{"model": "masked spectrogram model", "hop_length": 160, "input": "log_mel", "mask_ratio": 0.5, "init": "orthogonal", "lr": 0.0033, "beta1": 0.95, "magnitude_pruning": 0.5, "final_lr_fraction": 0}
Rows from block 5 of a small masked spectrogram model, named by matrix and row number. Each number is 128 + 24 x the weight over its row's rms, rounded and kept within 0 to 255. All counts start at 0.
After each channel's rows are labels from the 100 clips, of 14976, where the channel reaches its highest value: "responds to" is what is common among them. Only what is clearly more common there than usual is listed. The data: short made-up English sentences, spoken by a formant synthesiser in many voices.
# conv1: bottleneck pointwise conv (model.blocks.5.conv1.weight, 160x264x1x1), inputs 176-263

conv1.19 [105 128 128 147 128 127 128 128 171 141 128 128 128 108 128  93 128 152 128 101  69 128 128 118 123 128 128 143 128  87 132 152 208 128 128 128  88 102 128 114  94 115 128 127  89  67  94 128 128 128 147  87 166 128 128 128 145  89 131 130 180  79 128 128 128  96 117 128 128  65 144 111 128 179 115 128 128 128 146 128 128 128 128  95 128 106 128 179]
responds to: /s/; voice: child-like voice; clipping

conv1.48 [128 128 128 128  90 128 128 117 129 128 128 128 128 128 128 147  78 148 117 128  90 188 176  89 128 142 128 133 128 128 107 100 158 152 165 159 106 109 128 139 128 136 128 107 164 128 123 181 122  97 128 197 128 128 116 128 147  80 166 128  98 128 104 106 128  78 165 128 128 128 130  74 128 118 168 128 128  68  97  87 128  79 128 128 189 128 153 187]
responds to: /s/; voice: child-like voice; clipping

conv1.27 [119 156 128  89 128 152 106 128 168 143 142 107 128 128 128 128  96 155 155 137 143 187 128  83 139 128 107 114 157 128 128 128 128 128 183 128 140 128 128  97 112 128 128 100 128 128 124 165 114 128 148  99 128 128 128 128 128 128 133 122 128 138  55 128 128 128 128 128  80  99 128 128 146 128 128 199 128  78 220  94 102  81  71 128 133  70  69 146]
responds to: clipping

conv1.142 [185 172 128  79 178 160  78 128 128 161 174 128 162 116 128 128 128 127 144 138 188 128 128 163 128 128 128 162 128 184  84  97 135 156 128 128 154 145 128 144 128 128 128 128 120 128  97 163 110 133 148 128 128 157 128 128 128 168 159  88 147 128 128 166 121  97  91 128  79 166  81 141 128 104 137 128 158 128 128 105 128 153 128 128 128 119 131 116]
responds to: mains hum

conv1.78 [104 128 128 128 184  59 151 128 128 158 128 191 128 124  90 108 131 157 163 207 128 134 128 155 128 128 128 128 157 128 162 128 128 161 128 128 177 165 128 157 128 128 128 128 156 128 128 128 128 128 128 148 150 128 189 128 173 125 128 187 128 204 128 128 128 118 128 113 145 128 221 180 128  94 128 128 128 128 128 171 128 187 180 128 128 128 116 128]
responds to: mains hum; /dʒ/; clipping

conv1.152 [ 93 132 154 134 128 140 128  92 128 103 154 128 119 128 155 128 167 172 128 106 100 128 101 128 128 131 167 128 135  91 128 128 128 128 142  88 128 128 128 128 128 128 170 166 128 128 124 189 168 128 188 128 159 104  82 149 164  85 202 128 128 128 128  61 128 128 128 163 174 128 128 109 128 126 111 128  88 153 128 128 128 128 128 128 158  88 145 137]
responds to: intonation: rise then fall; voice: child-like voice

conv1.111 [104 128 128 118 104 128 108  84 128  86 128 128 128 177 142 107  93  84 128 137 128 110 166 179 158  96 128 150 163 128 195 128 186 128 128 103 158  81 128 130 128  92 175 145 137 143  83  94 128 215 190 128 170 132 128 128  65 128  51 128 101 159  85 174 140 128 128 128  83 128 175 171 128  77 128 128 128  89 128  72 184  81 182 169 128 128 175 147]
responds to: /b/; clipping

conv1.51 [128 128 152  94 128  95  85 128  82 128 128 145 172 136 128 128  97  63  70 128 128 128 124  96 111 128 128 131 148 128 128 128  87 169 128 128 128  87 109 128 128 128 128 128 128 128  96 128 111 135 178 128 128 128 128 128 128 128 128 255 128  47  83 186  98 110 128 138 128 128 150  74 128  78 166  71  68 121 172  82 166 110 128 115 128 195  91 128]
responds to: /s/; clipping

conv1.64 [128 153 128 128 128 128  81 128  96  83 137 106 128 134 128 128 145 128 128  92 128 128 128 147 163 123 158 159 128 102 128 128 179 128  72 128 128 111 128  85 145 128 164  83 128 104 128 180 128 128 118 128 184 118 155 128 128  91  98 128 128 128 128 128 128  55 128  65 128  89 128 149  84 128  65 128 128 128 118 128 128 128 151 128 128 199  64 128]
responds to: voice: child-like voice; clipping

conv1.117 [128 128 128 128 128 128 128 102 128 128 109 128 128 128 128 128 113 128 128  78 128 128 107 149  63 122 128 128 162 128 162 170  67 154 100 128  71 168 177 128 128 128 128 128 128 128 128 128 128 181 129 128 103  73 128 128 109 128 128  86 179 102  85 151 128 128 128 159 128 128 128 128  63 128 128 153 128 128 109  96 128 208 128 147 128 172 190 133]
responds to: /b/; voice: child-like voice

conv1.113 [ 65  75 128 146 132 121 128 116 133 158 139 151 133 168 178  96 128 128 166 128 128 136 148  99 181 128 123 150 143 128 139 128 128 128 110 128 128 128 128 109 170 128 128 137 128 128 128 128 134 128 128 162 133 177 128 100  41 111 159  88 117 141 128  96 128 128 128 113 128 176 189 120 150 191 128 108 128 197 104 106 176  79 170 175 128  54 128 128]
responds to: voice: child-like voice; clipping

conv1.126 [128 128 101  90 128 128 128 104 147 128  76 170 128 114  96 128 120 190 128 128 176 169 128 177 128 134 128 150 164 143 154 190 179 104 136 128 136 192 181 142 128 128 133 128 148 181 128 128 101 128 128 128  94 128 128 128 138 176 107  82 128 171 128  63 128 128 255 128  95 157 117 125 128 128 115 128 159 128 178 128 128  93 128 128 128 128 128  84]
responds to: clipping

conv1.132 [171 128 151 128  68 128 128  97  85 136 111 128 171 128 125 128 128 168  68  64 121 128 174 167  97 154 102 128 129 119  77 128 128 128 128 128  95 128 129 146 139 173  76 128 149 128 128 128 128 128 128  93 148 145 128 104 128 128 128 128 111 128 128 128 191  82 146 178 128 109 107 113  80 104 128 148 205 128 132 143 126  98  56 128  54 128 155 104]
responds to: voice: child-like voice; clipping

conv1.138 [128 128 103 106 143 137 128 128 166 128 152 200 143 128 128 191 128 128 128 103  99 170 109 125  69 174 130 128 182 128 105 125 128 133  98 128 128 103 125 128 128  78 103  68 154 196 128 187 128 146 128 190 128 128 128 128 128  80 160 105  85 158 144 128 128  68 173  88 128 128  89 128 154 128 128 128 128 168 103 103 182 128 128 152 117 128 161  93]
responds to: voice: deep voice; clipping

conv1.154 [111 137  97 128 128  93 128 128 148  37 157 143  99 128 128 105  67 118 128  90 153 128 128 122 134 162 128 128 128 128  58 128 128 128 116 197  79 110 176 152 128 106 128 106 128 105 128 165 128 108 128 166 128 128 167 140 124 162 128  93 128  80  78 168 128  91 106 128  95 112 128 128 115 178  73 128 170 128 145 165 128 125  55 141 128 128 128  97]
responds to: voice: low voice; clipping

conv1.119 [128 128 128 156 128 128 128 128 165 128 128 128 108  81 110 205 116 174 184 128 155  93 142 102 128 116  54  91 145 197 105 128 128 128  78 120 128 128 128 128  94  99  94 128 128 160 128 128 128 140 128 100  76 154 155 137  97  99 160 180 128 128 174 142 128 141  59 128  99 128  88 128  66 128 128 128 128 128  68 123 128 204 116 128 156 219 128  91]
responds to: voice: low voice; thin (high-pass)

conv1.73 [ 69 128 152 128 128  85 128 164 128 128 151 176 142 134 128 128 127 128 104 128 162 128 128 128 128 128 118 128 162 142 128 106  92 128  75 135 120 103 128  82 119 144 179 169 152 128 135 139 114 183 186 165 128 106 172 154 111 128 128 172 128 191  97  98 128 125 128 127 125 108 128  76 128  98 128 128 116 128 181 114 207  70  81  67 128  69 156 142]
responds to: /g/

conv1.123 [128 135  61 128  70 129  95 138 128 117 129 128 151 140 128  91 128 155 137 128 124 128 128 169 128  88 128  93 128  99 128 128 147 128 128 128 128 128 119  83 124 186  96 171 128 128 168 128 112 128 128  85 116 128  67 128 128 128 104 168 128 128 128 102 132 128 132 134 128 128 128 197 126 153  91 106  75 110  64 128 128 128  92  67 128 128 188 134]
responds to: reverberation

conv1.14 [157 174 162 128 128 128 128 162 124 128 104 118 156 128 156 139 128 109 128  57 128 128  83 101 128 110 128 146 129 128  70 128 128 128 128 128  46 175 128 128 149  83 128 109 128  81 132 128 128  73  98  84  92 193 120 128  89 128 168 143 128  89 141  90 104  83 185  93 128 128 115 128 128 160 128  97 128 177 158 128 128 128 171 103 128 100 128 128]
responds to: thin (high-pass); clipping

conv1.59 [128 104 161  98 128  88 138 106 104 128  90 163 128  68 128 121 128 128 109 128 128 128 164 187  56 128  97 128 128 128 128 128 112 154 128 128  93  77 128 106 145 120 120 128 113  95 162 100 109 249 153 139  95 128 128 128 195 128 102 115  99  36 128 112 128 128 128 128 103 128 196 164 128 128 219 153 107 128 151 107 183 128 128 128 128 189 160  97]
responds to: clipping

conv1.156 [ 95 128 128 128 138 148  96 128 128 128  93 145  85 128 128  84 142 102 128 128 127 177 128 112  96 128 106 128 169 128  99 128 128 114 108 128 128 117 176  46 128 103 128 154 171 154 128 128 178 128 144 109 152 136 128 153 103 128 128 100  96 100 100 100 151 118 128 102 128 142 128 136 128 128 137  81 157 142 128 143 128 128 128 164 128 128 183 166]
responds to: thin (high-pass); clipping

conv1.93 [128 128 128 128 118 128 128 128 128 128 128 128 128 128 128 128 128 128 128 128  97 128 128 100 128 128 128 128 128  62 128 157 181 156 128 128 163 128 120 128 101  98 128 128 115  76  94 183 168 141 102 128 198 183 128 100 128  60 128 109 128 128 167 184 122 168 128 102 128 203 103 128 112  62 128 230 128 165 128  65  69 128 189 163 128 162 139  62]
responds to: /k/

conv1.148 [210 165 107 128 105 152 166 128 128 158  92 153 103 128  88 128 164 148 128 102 128 128 128 128 149 185 128 128 119 128 128  88 183 128 128 108 128 128 128 128 147 128 106 128 177  91 128 168 172 128 128 215 107  91 128  97 128 144 128 128 128 127 142 128 154  82 160 128 128 128 128  72  95 128 155 191 171 163 128 128 171  80 128 177 126 128 122 128]
responds to: voice: deep voice; clipping

conv1.35 [128  92 128 142 128 109 139  93 128 128 128 128 128  97 128  82 128 146 104 101 137 128 128 128  95 128 128 128 166 109 128  87  54  88 128 128 128 128 128 176 128 128 128 159 169 166 128 128 181 128 111  77  88 128  77 148  95 145 180 128 196  42 105 192  88 124 128 128 155 128 165  81  54  86 126 155  82 128  87 128 105  98 100 128 191 149 184 128]
responds to: voice: deep voice

conv1.28 [123 128  95 128 128 154 128 186 128 162 128 128  99 128 105 135 114 114  80 128 130 128  89 126 128 128 128 128 166 128 143 109 128 128  82 128 128  89 128 166 128 128  94 118 181 128 114 128 128 171 128 128 128 128  46 192 158 122 188 128 160 102 110 162 122 128 166 141 149 213 174 128  65  85 160 100 134 128 163 128 128 128 128 159 169 173 180 181]
responds to: voice: child-like voice; mains hum

conv1.60 [128 142 100 128 128 128 158 128 128 128  83 162 139 128 158  83 168 124 128  78 125 113 128 111 100 107 128 128 128 107 128 119 128 128  76 103  76 134 167 128 128 128 128  84 128 128  94 120 128 152 128 128  99 128 141 128 160 128 128 118 173 128  77 128 152 142  94 146  97 159  82 146 150 224  90 128 172 128 128 150 145 128 128 128 128 163 128 128]
responds to: mains hum

conv1.159 [128 128 128 163 128 128 128 128 153 190 128 128 128 128 128 128 133 209 145 128 105 128 128 128 128 128 128 128 106 157 128 147 128 163 128 128 128 118 128  93 106 128 128 128 128 128 128  68 128 128 107  67  38  91 150  95  72 128 128 128 128 128  89 155  90 128  73 128 128 105  96  88 114 182 128 128 128 128  41  84 121 179  99 106  76 157 128 228]
responds to: /aɪ/; "my"

conv1.39 [ 89 169 128 128 128 128 140 128 128  86 105 116 128 128 110 162 128 128 128 145  83 128 134 128 128  84 126 128  68 128 178 173 118 128 176 128 128 109 117 125 128 128 128 176 128 128  71 128 128 165 107 128 119 128 128 118 128 128 128 196 128  94 128  86 144 128  56 149 128 128  97 133 128 128  47 128  71 105 101  75 229  57 128 102 128 128  76 174]
responds to: /k/; clipping

conv1.118 [128 128 159 128 128  91 128 128 128 148 128 128 128 128 151 167 128 128 128 128 166 160  95 143 128 128 128 128  93  63 128  92 107 128 128 128 128 128 131 128 128 128  94 122  98 128 128 128 128 128 156  81 128 135 112 180 107 128  96 111 128 128 128 128  63 106 128 134 128 194  81 108 128 128 100 196  95 128  72  74 153 128 128 128 109  73 128  12]
responds to: rumble; clipping

conv1.98 [128 128 128 128 161 189 111 167 128 128 155 128 128  67 149 159 128  76 153 150 128 128 128  98 112 128  86 144  87 128 128 147 117 113 128  87 128 128 128  79 111 128 128 128 111 128 128  98 128 105 128 163  76 128 128 163 128 128 128 128 128  91  82  94  98 173  78 196 128 111 128 210 164 101 167 128  74 152 129  89 169 145 102 136 156 100 128  87]
responds to: voice: child-like voice

conv1.87 [ 92 128 128 128 128 180 139 128 128 113  89 128 163 155 120  84 221 185 128 136 168 100 128 127 145 128  84  82 128  91 128 128 128 128 147 128 160 107 128 180 104 102 128 128 135 157 174 163 128 128 128 102 159 148  90 128 128 142 128 178 128 128 128 148 128 197 183 128 128 149 128 110 128 128 128 128 128 129  67 153  96 129 128 173 157 118 238 133]
responds to: voice: deep voice; clipping

conv1.62 [118 129 145 128 121 105  86 111 128  63 195 128 106 173  56 128 153 128 128 128 128 128  98 128 128 128 128  71 107 128 128 128 166 128 178 128 129  71 114 144  58 128 128  85 128 171 128 128 128 138 128 165 134 128 104  72  95 128  61 128  43 128 148 128 128 128 128 128 128 128  72 128  97 102 159 120 128  84 154 128 128 128 128 218 128 128 128  95]
responds to: voice: deep voice

conv1.6 [153 128 128 128 128 128 135 107 128 128 178 128 128 106 177 128  95 192 128 128  89  73 128 128 104 128 111  69 128  94 128 128 128 139 160  92 128 128 161 128  73 186  94 181 128 119 126 128 164 128 128 128 143 193 128 163 118 128 146 130 108 143 128 128 128 128 128 122  95 138 128  77 128 184 151 132 128 139 205 153 182 128 128 128 122 128 128  33]
responds to: voice: high voice

conv1.110 [ 67 128 110 145 128 128 136 102 148 183 158  81 111 128 143 128  32 152 128 147 185 125 152 177 128 128 128 128 106 135 128 128 108 128 128 128  83 146 115 129 133 138 102 153 128  96 128 128 128 128 128 107 128 104 128 191 155  79 128 128 128 107 128 185  78 101 128 162 128 107  81 107 113  83 128 166 123 128 128 128 128 159  99 146 128 188 159  56]
responds to: /s/; clipping

conv1.40 [128 152 128 120 128 114  75 128 129 128 105 142 126 128 128 154 128 167 128  96 128 128 128  81 128  89 128 141 128  97 128 182 162 128 117 128 128  97 128 147 128  65 198 166 128 162 128 168  93 172 157 128 154  68 151 128 128 128 137  69  72  88  83 128 178 120 128 128 152  96 153 128 128 145 157  92 128  76 128  63 165 168  88 106 128 163 128 140]
responds to: voice: child-like voice; intonation: rise then fall